Weights of a small audio captioner.
Training: soap at rate 0.0017, 9500 steps.
Rows from block 5 of the audio encoder of a small audio captioner, named by matrix and row number. Rows with one number belong to one channel. Each number is 200 + 20 x the weight over its row's rms, rounded and kept within 0 to 999. All counts start at 0.
After each channel's rows are labels from the 100 clips, of 14976, where the channel reaches its highest value: "band" is the frequency band that holds the peak. Only what is clearly more common there than usual is listed. The data: chords played on synthesised instruments.
# convs0: first 3x3 conv (encoder.blocks.5.convs.0.weight, 96x96x3x3, standardized in use, each kernel summed), inputs 0-95
# convs1: second 3x3 conv (encoder.blocks.5.convs.1.weight, 96x96x3x3, standardized in use, transposed, each kernel summed), outputs 0-95

convs0.50,197,210,197,192,196,194,193,183,169,226,232,190,187,175,235,212,197,221,236,196,222,223,179,203,222,193,215,186,191,211,204,214,204,222,210,202,192,210,182,180,205,166,234,222,207,185,204,178,217,171,206,204,183,227,214,209,232,196,196,247,202,196,176,186,171,194,181,178,247,183,203,206,200,196,228,172,250,212,176,188,245,195,188,228,185,249,225,191,182,204,212,193,218,194,198,185
convs1.50,199,214,189,201,214,187,196,210,235,189,194,169,194,202,219,181,210,208,172,179,172,199,184,169,230,238,200,212,226,192,222,192,183,220,166,204,198,193,181,230,170,227,221,198,183,198,207,181,205,214,178,166,200,143,196,196,173,182,219,154,210,213,213,192,223,184,212,199,185,170,221,170,215,220,194,197,200,206,190,215,212,195,236,192,224,178,230,203,213,207,172,183,194,194,253,195
band: 4000 to 8000 Hz

convs0.78,239,196,189,221,177,201,188,217,191,209,209,181,224,186,210,217,201,178,215,178,182,222,237,169,211,215,184,204,200,220,198,223,177,189,182,194,210,211,199,203,180,211,180,212,197,217,223,208,164,203,178,188,168,183,217,172,179,195,217,233,220,199,232,196,217,211,191,184,191,218,207,173,243,176,170,213,173,187,220,181,208,219,215,195,176,243,215,240,186,245,173,217,210,226,187,225
convs1.78,185,215,239,197,185,212,204,232,187,200,180,206,221,237,210,166,185,254,176,188,204,198,204,202,167,214,199,194,186,223,176,230,192,208,214,217,243,180,239,210,198,188,225,200,202,202,195,200,195,203,208,210,227,187,213,224,220,208,183,247,186,215,157,218,196,245,233,177,194,215,205,210,165,210,243,176,201,216,207,176,173,186,195,201,193,176,192,214,211,201,201,181,207,205,183,208
band: 500 to 1000 Hz

convs0.82,196,213,186,240,162,184,226,210,164,204,172,219,206,218,237,187,202,192,214,215,161,230,238,183,207,232,198,188,196,224,201,202,198,173,162,170,189,221,221,217,172,201,194,204,213,238,224,186,190,218,197,169,211,215,177,154,189,205,176,214,183,210,222,215,204,188,187,198,214,201,218,200,191,171,175,210,194,205,225,223,220,186,229,182,224,178,202,204,209,220,181,191,192,225,230,196
convs1.82,189,197,213,162,214,197,181,222,185,206,214,174,208,198,184,189,175,205,186,196,250,194,238,189,203,172,207,227,204,145,223,223,182,188,212,213,190,205,202,166,222,216,220,176,208,194,190,195,193,196,226,222,192,184,207,224,197,214,213,192,170,181,182,215,180,177,216,136,216,219,189,239,174,222,200,220,186,200,231,194,172,210,218,181,208,194,216,205,184,182,229,167,192,203,207,197
band: 4000 to 8000 Hz

convs0.35,220,181,219,222,223,207,198,191,188,243,174,180,222,189,196,232,205,160,224,182,227,205,208,200,183,167,177,205,215,194,199,157,203,241,202,228,188,167,212,197,182,183,177,202,213,209,196,205,203,182,159,180,212,194,231,174,228,231,201,193,232,198,187,191,183,213,161,202,180,192,164,199,207,203,238,211,236,186,184,221,216,207,183,225,212,180,208,200,176,193,207,166,198,186,201,213
convs1.35,205,210,181,159,188,198,216,221,221,196,215,190,217,176,157,166,197,218,165,218,175,172,159,176,212,231,208,199,205,237,174,195,198,203,184,189,184,217,193,206,192,186,193,230,190,179,204,198,143,205,213,196,190,204,197,184,206,149,216,191,173,216,210,184,187,197,216,205,206,169,215,207,213,196,202,167,151,250,194,201,195,181,199,184,221,209,213,195,176,217,198,207,179,185,203,205
band: 250 to 500 Hz

convs0.55,222,230,194,252,204,211,217,190,187,196,199,193,176,203,182,209,194,208,177,227,201,199,185,243,239,210,164,218,222,200,234,214,200,195,155,206,199,188,232,195,180,198,188,174,250,192,177,191,227,198,193,198,157,197,191,220,216,190,215,194,214,182,189,179,195,225,182,174,188,212,184,179,238,216,213,211,181,216,196,258,171,178,199,213,198,208,210,198,197,214,218,196,190,219,193,211
convs1.55,166,203,216,195,179,222,166,202,200,199,214,210,247,205,209,186,231,197,210,177,207,236,219,181,162,222,208,193,177,195,183,208,200,199,219,202,215,226,220,191,186,223,186,201,190,201,207,198,220,245,233,208,240,159,212,205,195,225,228,238,213,207,221,171,224,199,194,217,204,230,212,205,199,204,168,202,211,186,236,179,243,209,168,228,197,218,202,216,187,205,214,175,193,176,181,207
band: 4000 to 8000 Hz

convs0.66,182,204,198,204,198,219,166,199,214,215,188,193,159,210,159,162,179,195,211,190,234,220,197,207,235,179,200,192,226,210,256,159,184,177,205,189,203,184,190,229,177,204,199,195,143,203,189,173,219,217,206,179,194,207,204,188,190,207,214,198,210,197,200,208,223,225,207,199,207,161,199,215,192,216,161,189,202,220,248,194,209,230,231,202,207,187,185,177,193,207,179,192,195,209,169,218
convs1.66,179,208,192,233,192,204,215,222,185,216,209,179,255,207,185,185,214,191,228,214,215,211,181,209,174,191,207,216,189,217,178,222,244,186,226,218,209,199,200,179,225,205,172,187,204,207,187,255,208,198,214,236,188,173,229,198,244,193,222,211,223,239,188,172,180,154,222,209,214,187,201,215,175,194,206,187,236,194,221,195,199,220,216,211,196,212,209,231,207,202,217,217,190,201,205,221
band: 2000 to 4000 Hz

convs0.20,193,216,188,202,175,189,200,179,184,176,196,210,200,204,195,223,187,195,198,191,177,161,192,231,199,194,215,227,221,188,260,172,212,196,191,218,197,210,242,209,206,156,179,205,219,195,203,199,222,216,208,190,156,197,225,224,208,189,163,194,206,172,222,202,174,200,195,193,181,194,181,216,170,209,230,191,188,222,246,222,216,188,227,222,182,163,194,228,184,216,193,191,234,204,174,194
convs1.20,199,238,227,193,227,203,167,211,185,195,212,175,178,176,206,191,190,203,231,190,195,187,204,209,208,175,187,168,223,167,173,203,193,185,214,205,215,171,237,215,207,185,193,199,222,184,261,203,217,220,225,192,235,208,180,179,202,195,237,182,215,201,166,231,215,196,197,170,224,181,218,164,200,165,205,201,214,200,206,192,191,178,188,193,200,194,184,183,163,173,202,208,155,205,207,205
band: 500 to 1000 Hz

convs0.80,193,222,166,177,219,200,219,237,196,197,217,212,219,225,198,180,237,190,200,195,215,225,201,228,226,200,208,223,229,194,198,196,208,208,212,204,196,214,195,231,204,181,195,195,153,221,189,152,216,183,207,165,198,211,209,227,167,208,215,217,201,221,214,202,146,179,225,158,214,180,203,208,191,168,193,177,216,178,206,205,201,183,211,201,174,217,225,180,203,175,173,208,172,205,184,167
convs1.80,190,201,208,226,202,239,210,181,213,190,199,193,200,214,154,189,171,222,209,221,190,194,217,203,186,206,207,221,191,213,195,216,198,198,204,193,196,184,246,202,189,179,182,173,211,234,190,223,233,218,195,226,184,200,186,191,205,229,209,190,181,191,167,219,195,235,176,191,192,189,217,186,208,216,157,176,187,230,170,211,200,244,194,219,231,186,207,170,221,171,162,201,222,172,238,221
band: 2000 to 4000 Hz

convs0.18,179,238,187,169,184,235,208,213,211,198,222,173,167,176,188,181,197,185,171,175,213,215,249,204,188,226,198,187,190,240,231,211,188,223,219,200,181,219,210,206,196,213,207,192,209,204,197,147,210,198,177,193,174,198,190,176,180,168,188,203,198,178,229,225,203,173,208,202,198,192,184,165,222,223,206,237,179,190,233,211,172,189,205,214,210,193,199,204,181,216,161,209,211,213,193,227
convs1.18,192,191,203,197,172,194,248,180,221,212,226,219,178,209,220,223,219,191,217,221,236,211,187,210,165,186,235,198,222,186,202,214,188,201,217,149,225,193,205,227,216,217,201,187,214,210,206,190,220,220,228,201,232,195,214,218,226,196,231,208,220,206,191,179,226,214,194,189,141,181,171,243,190,181,200,192,226,200,194,211,197,206,210,210,191,194,189,210,205,183,224,181,211,250,181,189
band: 2000 to 4000 Hz

convs0.22,211,227,217,223,195,227,227,181,192,217,205,189,228,193,212,196,231,161,198,217,179,181,179,175,205,199,195,204,177,218,220,189,205,201,193,210,166,225,188,205,190,198,190,256,186,186,220,197,230,180,180,155,194,185,242,217,201,196,202,183,222,205,211,221,175,208,221,194,206,218,228,204,221,211,181,197,203,175,231,170,191,194,224,221,184,221,200,236,216,203,228,218,166,202,180,242
convs1.22,182,201,199,203,192,195,201,218,201,188,178,184,188,203,230,181,157,223,185,200,183,215,202,218,169,194,197,189,183,199,171,273,191,236,189,202,211,188,208,195,195,194,195,196,187,211,220,181,200,226,215,212,200,210,211,220,180,176,202,229,161,192,192,211,209,219,235,201,219,215,191,217,200,217,205,162,208,202,196,179,195,187,137,184,184,187,232,163,197,188,156,200,164,220,194,194
band: 2000 to 4000 Hz

convs0.5,217,179,211,178,195,219,176,203,185,164,194,213,228,186,186,178,216,194,240,201,179,191,210,200,191,221,215,204,184,192,205,242,207,199,205,185,178,213,155,170,173,212,212,198,197,191,226,197,217,185,221,169,216,214,175,169,244,224,173,218,195,199,207,182,196,189,207,191,198,156,219,234,207,190,209,169,226,189,203,189,194,176,189,222,182,183,235,188,225,166,162,188,183,175,183,203
convs1.5,178,191,202,185,179,181,193,177,221,227,231,211,176,214,222,186,197,186,201,165,164,198,195,218,212,199,219,201,229,206,165,205,173,212,197,193,235,196,209,183,188,200,208,201,212,193,218,173,204,181,128,211,164,201,188,223,155,177,210,221,199,188,199,179,189,206,211,206,186,151,210,198,183,236,208,176,213,201,209,218,207,186,210,179,179,198,197,241,185,196,242,182,205,206,196,182
band: 1000 to 2000 Hz

convs0.47,218,172,205,190,237,182,213,163,206,175,186,225,185,200,212,174,182,215,213,208,179,216,169,191,196,189,184,192,242,226,215,235,249,216,218,243,218,201,213,195,184,240,239,208,211,205,187,203,192,222,208,198,188,191,195,182,194,173,196,162,197,174,224,199,188,219,180,206,190,177,175,185,189,202,178,225,206,166,209,188,184,189,204,182,161,180,182,193,192,215,156,191,212,210,193,202
convs1.47,207,199,171,222,216,172,174,184,190,211,210,201,232,210,204,209,197,198,218,223,234,205,238,206,224,218,199,198,155,210,212,232,197,192,185,244,176,215,219,178,165,192,189,182,210,199,181,192,241,177,217,200,177,200,247,211,191,207,180,222,182,202,208,192,231,177,209,199,174,178,216,210,191,193,181,181,205,199,224,215,201,207,157,194,193,212,167,197,208,156,177,244,207,195,200,184
band: 250 to 500 Hz; 500 to 1000 Hz

convs0.94,231,250,185,221,219,200,230,208,194,208,233,166,172,246,195,186,192,242,217,191,217,190,231,215,208,185,175,183,208,188,223,222,226,179,198,196,224,199,248,210,168,185,191,182,215,218,206,223,224,208,222,209,222,203,180,211,207,210,207,166,234,229,199,179,208,195,209,192,182,188,219,198,204,219,200,198,195,236,187,197,219,195,203,198,210,194,186,153,196,202,177,175,217,208,167,198
convs1.94,217,203,184,186,237,212,184,202,214,174,201,201,173,211,223,178,185,146,205,201,186,222,191,195,239,215,216,179,179,185,194,175,181,186,182,194,228,207,182,201,245,220,193,240,178,214,184,215,239,207,208,177,210,205,197,174,212,184,185,220,219,228,216,210,209,206,177,205,207,198,187,188,210,181,190,198,171,178,241,207,217,235,215,227,185,218,229,185,201,249,191,222,187,221,217,209
band: 4000 to 8000 Hz

convs0.68,202,196,221,205,196,202,224,158,217,189,197,193,195,187,188,180,196,209,201,192,211,210,214,195,220,173,202,197,206,224,207,200,218,219,210,206,244,165,199,189,192,257,201,205,205,220,230,201,179,153,209,146,209,217,211,205,203,200,225,199,227,196,217,205,196,210,220,193,177,204,240,210,163,219,190,148,184,198,176,183,205,163,203,190,178,182,201,148,220,179,188,179,205,187,200,210
convs1.68,212,229,194,172,186,164,198,206,204,202,194,178,220,206,201,232,192,238,181,204,200,207,174,212,198,187,202,217,201,178,220,211,209,214,157,206,170,234,182,186,203,200,159,210,207,212,203,211,236,216,217,202,159,217,187,169,198,165,219,207,181,217,190,173,216,176,232,192,215,199,203,179,179,203,194,245,251,219,195,210,206,200,200,241,245,201,184,219,212,197,195,193,214,203,183,174
band: 250 to 500 Hz

convs0.1,192,203,250,203,203,197,183,197,179,174,185,210,232,199,188,210,205,184,179,216,169,216,213,188,241,178,145,186,197,221,184,237,205,194,197,219,214,218,197,186,178,221,187,159,237,191,195,175,203,170,203,185,176,210,214,195,220,208,199,186,178,214,219,177,213,189,185,197,184,168,214,201,222,202,216,212,196,185,164,229,187,196,224,233,222,190,195,153,221,204,187,161,216,197,192,192
convs1.1,217,198,210,225,255,226,167,180,218,218,191,228,197,207,221,218,204,198,220,172,200,194,221,170,203,210,197,220,169,166,219,197,198,199,188,201,181,207,216,195,174,236,170,231,173,228,177,188,191,204,161,192,192,198,229,188,170,217,205,175,183,189,200,187,180,234,229,236,189,178,202,189,198,214,235,211,211,208,225,216,213,222,201,177,188,221,201,192,173,205,233,182,215,194,178,180
band: 4000 to 8000 Hz